{"tokenizer": "char", "loss": "sigmoid", "encoder_activation": "gelu", "encoder_fused_qkv": false, "encoder_qk_norm": true, "encoder_num_experts": 4, "text_encoder_activation": "gelu", "beta2": 0.99, "max_steps": 13600, "lr_schedule": "constant"}
Rows from block 7 of the image encoder of a small contrastive image-text model, named by matrix and row number. Rows with one number within an expert belong to one neuron, the router's apart. Each number is 50 + 10 x the weight over its row's rms, rounded and kept within 0 to 99. All counts start at 0.
Before each expert's rows are labels from the 100 images, of 14848, where the router gives the expert most weight on average: "top examples" is what is common among them. Only what is clearly more common there than usual is listed. The data: flat shapes of many kinds, plain or patterned, on busy backdrops. In brackets: how many of the 100.
# router: slot weights (encoder.blocks.7.mlp.router.weight, 8x192, trained with AdamW), inputs 0-95
# up: expert up (encoder.blocks.7.mlp.up, 4x192x192), inputs 0-95
# down: expert down (encoder.blocks.7.mlp.down, 4x192x192, transposed), outputs 0-95

# expert 2
top examples: pink shape (100); green shape (74); gear (36); cross (34)
router.4:54 49 36 48 48 45 37 51 36 57 46 49 44 28 57 55 48 34 43 36 49 48 49 45 75 51 48 73 47 32 42 69 76 52 66 52 73 53 42 48 44 50 36 44 57 54 38 51 61 39 68 36 51 57 41 38 70 54 54 37 45 43 56 59 53 33 53 50 47 40 37 47 50 59 58 55 47 63 52 40 46 50 54 50 48 45 46 42 51 40 34 41 50 30 66 47
router.5:39 59 36 43 38 59 40 67 48 54 52 52 35 43 41 38 50 55 41 53 57 59 34 58 70 50 39 43 41 38 53 61 77 55 59 46 47 56 32 44 41 47 61 41 56 34 39 51 68 52 52 40 47 59 55 54 61 41 47 48 58 48 41 53 45 47 51 51 35 69 29 52 64 73 48 51 47 50 35 52 46 47 44 46 40 66 27 27 43 46 52 61 52 53 49 35
up.0:72 40 62 46 51 68 42 48 77 44 42 43 59 56 56 44 52 43 42 46 44 45 55 51 61 47 41 39 57 59 38 59 39 50 54 48 51 58 41 54 29 59 74 54 49 45 47 60 43 26 54 40 59 58 48 43 45 54 47 50 45 51 48 56 62 43 42 54 43 49 53 53 51 46 52 53 52 56 46 53 36 58 53 41 53 39 49 53 49 47 58 49 50 56 61 72
down.0:47 55 54 39 62 60 62 83 48 36 54 56 51 59 35 64 55 41 50 50 58 74 58 47 52 52 40 59 47 52 42 48 30 54 31 43 49 52 48 40 66 35 45 35 59 62 65 47 70 59 54 45 57 46 49 35 59 64 32 51 50 55 56 44 34 47 66 50 54 49 50 47 52 52 52 49 36 55 45 49 57 66 51 49 61 51 61 44 43 39 38 51 54 48 61 43
up.1:45 65 45 62 64 35 51 56 47 39 31 60 44 60 60 50 52 52 61 46 53 34 41 48 61 59 37 43 32 42 56 59 40 57 50 47 44 63 48 45 63 66 52 66 52 45 57 58 48 71 41 57 30 43 39 61 40 55 53 60 43 46 51 33 55 43 40 53 54 59 60 56 42 60 36 50 51 59 45 41 68 40 45 60 34 59 38 66 46 59 45 47 52 65 56 46
down.1:63 50 64 42 47 75 63 47 61 50 59 57 41 31 39 63 46 58 41 55 51 52 62 37 53 46 50 50 62 52 62 29 47 39 59 60 56 43 45 30 45 47 50 62 58 58 33 40 53 63 54 34 57 59 55 43 38 73 46 35 61 68 57 40 55 44 42 62 65 34 43 55 27 33 38 43 59 55 49 62 39 50 53 31 58 38 69 59 63 54 59 63 59 53 49 48
up.2:59 55 33 70 41 49 28 38 41 48 76 52 68 45 61 50 43 47 46 49 60 59 51 52 56 58 27 64 44 63 42 63 40 42 46 58 48 53 61 44 57 35 69 62 55 41 39 56 63 47 66 45 45 37 54 42 45 42 43 60 45 36 43 52 49 64 43 65 54 35 64 54 54 53 54 53 49 52 43 40 56 42 64 56 53 56 57 56 61 60 45 69 68 68 44 49
down.2:43 52 49 49 50 51 57 66 59 54 60 33 41 51 57 56 42 31 32 42 41 40 49 63 31 52 40 53 34 66 52 50 53 44 48 55 44 43 49 62 43 48 40 57 43 46 38 55 50 44 49 67 71 54 55 82 48 39 45 67 45 61 53 31 72 43 75 40 47 56 39 55 60 53 47 53 37 36 48 69 58 51 51 46 55 48 62 48 41 40 75 35 58 51 32 47

# expert 3
top examples: black shape (70); count: five (56); grey shape (52); brown shape (47)
router.6:52 72 42 66 34 60 65 56 58 58 53 51 44 37 35 40 50 53 67 48 60 51 46 42 57 54 49 40 51 52 55 62 66 52 55 43 61 53 41 50 44 44 38 48 44 55 40 50 57 43 37 32 41 58 46 43 56 48 48 33 56 50 55 74 38 47 46 64 50 25 40 63 54 66 37 54 41 55 51 52 59 68 52 65 47 49 45 40 44 28 71 53 55 42 76 44
router.7:57 51 48 46 53 59 52 45 47 66 43 51 49 43 51 38 28 57 49 56 45 60 59 46 41 54 57 57 47 40 50 58 67 46 53 41 51 66 49 61 20 53 50 56 42 58 52 65 66 56 52 66 47 58 46 61 60 44 44 49 34 50 46 64 38 25 48 40 47 38 48 64 60 65 44 56 59 60 49 44 50 67 59 78 59 36 55 52 57 46 49 46 60 53 69 44
up.0:50 71 39 47 45 54 52 38 47 45 45 59 61 54 62 33 72 42 43 47 41 63 53 53 62 31 51 60 35 46 45 30 62 54 44 58 58 60 51 45 49 48 64 30 64 49 38 54 38 46 58 56 49 58 54 52 44 53 36 53 59 61 47 46 32 66 59 43 54 40 34 58 52 36 49 49 43 65 48 48 64 45 40 59 65 45 51 57 53 50 50 53 61 54 46 31
down.0:29 65 39 39 47 49 49 34 44 61 68 51 31 39 66 72 54 36 54 54 47 44 51 68 48 38 45 54 39 46 49 29 30 42 37 48 44 42 48 68 62 54 56 39 43 40 60 55 51 48 66 41 52 57 48 55 46 42 46 32 38 43 44 62 59 41 44 42 39 48 46 54 40 49 47 29 54 33 66 56 41 41 38 38 53 43 62 63 30 43 54 57 43 43 51 38
up.1:49 46 50 57 65 48 43 56 68 46 41 49 50 43 49 45 42 45 55 51 38 46 54 47 52 67 52 44 50 51 44 37 47 64 58 49 49 70 38 53 49 53 63 37 41 62 40 60 69 42 52 40 41 56 51 47 64 39 48 53 36 56 57 45 54 58 56 55 50 53 30 50 44 44 65 74 58 44 46 64 48 56 39 48 67 43 51 54 48 38 51 46 43 31 26 69
down.1:57 53 42 56 64 57 55 38 36 60 60 35 51 50 41 61 36 28 53 62 71 53 52 49 54 36 48 60 54 41 50 57 54 48 33 59 63 47 51 58 52 47 54 45 46 43 44 38 55 68 46 50 58 48 49 49 53 55 64 32 58 42 60 55 43 40 41 53 40 22 54 34 40 51 42 55 47 52 54 40 38 52 61 45 55 62 64 49 47 56 51 55 38 50 31 53
up.2:67 39 43 49 22 53 54 48 49 53 54 57 51 53 50 50 32 65 37 57 61 43 48 51 57 43 48 46 36 68 59 46 56 60 49 74 41 48 49 53 30 55 40 34 43 55 35 60 62 26 73 53 64 38 44 52 47 59 62 59 55 64 51 57 36 53 50 42 41 51 36 33 56 57 66 57 48 52 45 59 50 67 35 54 47 39 42 42 68 51 63 53 41 39 52 59
down.2:60 58 60 50 64 47 57 57 42 38 48 43 41 35 68 62 52 42 54 38 54 44 48 43 42 51 62 44 71 49 25 38 53 66 48 54 49 49 56 43 50 44 61 62 71 57 56 44 43 48 40 51 59 47 54 38 63 47 33 41 30 40 53 27 45 48 62 42 40 29 56 57 66 46 57 50 40 55 49 58 66 48 35 55 56 61 39 44 54 40 53 58 46 51 41 39

# expert 1
top examples: star (96); largest shape: star (93); count: one (90)
router.2:28 27 54 44 50 59 51 45 60 56 37 48 41 41 54 39 54 45 61 42 51 45 47 46 62 35 48 42 50 50 75 51 57 51 37 50 54 51 43 62 42 42 64 43 61 41 41 47 56 64 35 56 60 59 25 36 65 54 50 55 66 39 62 60 40 48 49 41 40 43 57 62 75 60 56 56 54 38 43 33 60 54 39 45 56 44 58 42 40 47 28 45 67 46 62 50
router.3:40 45 42 64 56 38 44 63 35 36 38 57 55 55 59 53 47 49 55 48 56 46 44 63 29 38 44 48 37 52 49 57 34 46 49 49 62 53 69 31 46 65 41 45 62 40 61 49 47 50 53 55 46 51 52 55 50 47 51 50 45 58 35 48 70 59 50 49 51 50 51 44 60 49 68 37 53 57 46 53 42 47 45 48 55 41 36 54 74 65 57 38 35 60 51 40
up.0:53 53 31 56 39 52 54 33 47 33 61 44 53 59 40 29 59 55 44 30 56 48 60 47 53 58 50 23 51 52 58 49 42 53 37 62 35 57 52 47 47 46 39 33 50 51 50 54 53 34 68 40 46 58 57 55 61 45 49 38 51 47 43 45 58 46 55 50 57 69 33 35 63 52 61 48 63 57 47 59 56 40 68 44 68 45 49 45 40 44 38 23 58 49 43 55
down.0:39 52 63 47 77 39 63 43 26 43 39 66 23 51 54 64 53 44 35 52 54 47 51 47 25 57 51 52 50 51 77 51 49 42 62 56 30 53 63 39 51 32 49 68 60 56 57 42 52 59 49 56 55 69 40 55 52 35 61 58 46 56 57 38 53 51 54 49 47 40 58 52 37 44 43 45 38 40 39 49 32 56 46 62 39 57 59 47 59 57 61 54 60 56 52 47
up.1:37 62 62 52 44 58 48 46 41 35 46 41 40 36 50 60 41 46 55 49 49 62 38 50 63 56 52 51 51 38 58 50 57 54 64 66 35 57 48 56 62 51 49 68 48 58 46 53 64 58 42 71 60 43 70 66 57 39 54 48 34 60 47 47 49 46 53 31 47 41 41 29 47 29 47 44 67 60 39 56 53 46 64 60 46 69 39 54 41 35 61 68 48 58 57 61
down.1:72 59 37 48 40 58 56 38 55 41 50 59 58 47 18 42 36 57 40 48 64 50 50 52 56 45 54 60 50 48 49 75 42 55 48 44 36 44 38 47 54 46 58 61 34 40 35 45 38 49 50 45 56 41 56 58 40 47 50 66 45 44 31 57 50 65 45 46 59 39 50 49 36 30 45 56 43 60 60 44 59 51 61 42 44 50 53 48 49 34 41 47 50 26 63 74
up.2:51 43 52 63 44 57 62 52 48 35 46 57 27 43 68 39 40 53 34 50 56 55 43 40 52 55 43 38 34 55 48 44 54 53 38 23 35 63 30 50 44 38 49 57 45 49 46 32 51 66 63 75 39 61 47 60 56 58 67 47 45 45 45 59 63 46 64 59 44 44 43 57 65 47 43 66 45 39 58 55 45 39 43 72 55 41 26 49 70 54 62 48 56 54 42 52
down.2:76 68 49 59 48 61 55 53 49 42 69 44 57 55 44 55 49 45 47 63 48 45 54 74 35 49 41 53 57 28 44 45 58 54 47 61 41 47 40 49 48 58 39 44 70 56 55 63 46 46 45 47 46 43 49 58 47 38 43 34 56 52 46 41 37 49 46 17 42 52 47 49 52 39 47 57 71 53 48 49 62 58 57 48 43 62 51 76 56 51 60 46 52 57 43 63

# expert 0
top examples: count: one (96); triangle (69); largest shape: triangle (69)
router.0:55 41 49 47 38 52 46 46 50 25 43 52 74 77 46 46 36 48 44 59 56 59 41 65 59 54 44 64 39 60 47 38 34 59 41 55 41 64 52 47 62 47 51 45 75 47 52 58 43 58 38 63 60 49 49 50 47 47 72 41 62 44 35 63 52 41 40 49 65 61 61 51 41 47 56 37 50 62 48 55 60 44 37 67 42 34 46 60 25 49 39 36 60 55 48 39
router.1:43 46 29 45 50 55 46 49 60 58 43 59 55 47 39 54 48 54 49 51 35 46 36 50 55 54 38 62 57 57 54 67 58 42 45 58 48 37 39 36 33 46 60 60 44 61 55 53 61 41 46 52 35 64 83 53 49 46 60 52 44 50 56 66 46 41 61 52 44 44 36 56 49 68 53 53 45 53 34 37 48 55 39 52 57 46 42 51 48 38 48 71 56 46 74 65
up.0:34 59 49 46 70 60 55 36 49 63 41 48 51 37 54 50 37 48 52 55 51 30 38 62 45 46 49 71 44 46 46 25 39 58 58 37 62 50 50 41 50 44 41 51 36 37 49 47 67 54 52 46 39 47 41 46 41 56 45 48 54 47 37 45 63 59 45 58 60 47 55 55 47 54 42 41 59 63 47 57 50 50 61 66 53 57 47 60 56 37 60 41 56 53 75 55
down.0:46 47 35 61 43 50 38 68 45 65 58 48 58 45 45 20 43 37 53 54 48 34 44 42 58 48 62 39 49 59 55 51 68 41 43 52 60 40 55 60 42 55 56 61 44 45 47 68 52 44 39 43 66 55 71 45 36 53 69 54 34 45 56 54 37 56 62 38 54 53 33 47 39 39 50 56 56 53 57 37 47 57 50 53 42 46 54 47 47 70 42 52 54 57 42 57
up.1:48 48 61 67 52 68 53 66 47 48 39 49 48 47 44 68 56 44 61 40 51 46 32 50 40 57 56 46 42 58 52 58 53 25 48 46 55 38 58 45 57 55 55 46 48 43 52 54 44 44 56 59 32 51 61 36 63 31 54 60 53 44 46 45 55 40 56 60 48 60 53 45 35 55 46 40 68 48 44 62 40 46 45 44 62 50 41 69 68 48 47 55 55 34 50 78
down.1:52 48 63 36 65 55 47 47 42 55 49 29 44 47 51 52 62 37 49 40 60 39 52 44 54 49 60 53 55 51 44 69 37 33 20 49 57 64 32 70 46 62 70 47 48 37 55 49 35 62 52 52 67 63 50 54 54 56 51 44 47 53 46 48 53 66 51 54 62 48 52 57 43 54 61 42 36 45 50 48 65 63 55 40 41 54 55 27 56 75 59 47 37 51 57 44
up.2:62 44 51 44 35 48 54 53 59 33 49 53 42 38 63 61 33 41 59 44 69 43 45 45 50 56 47 55 60 61 61 40 47 46 35 54 57 50 42 52 39 67 52 57 55 53 45 37 37 39 47 52 45 60 40 44 48 30 47 54 50 47 31 61 49 49 61 45 31 52 42 42 66 35 49 64 53 46 52 44 32 58 44 33 40 69 60 66 52 59 61 45 58 48 42 57
down.2:50 62 51 48 72 42 50 57 54 57 50 64 36 60 42 45 51 49 63 42 66 47 39 44 58 47 56 44 42 65 50 59 66 42 35 47 62 44 38 35 55 40 43 50 51 60 47 54 41 24 41 40 45 47 46 49 59 59 54 51 32 70 47 47 45 64 42 33 67 60 54 43 50 47 37 63 68 53 36 36 46 29 51 38 36 52 70 51 49 54 69 58 48 57 50 43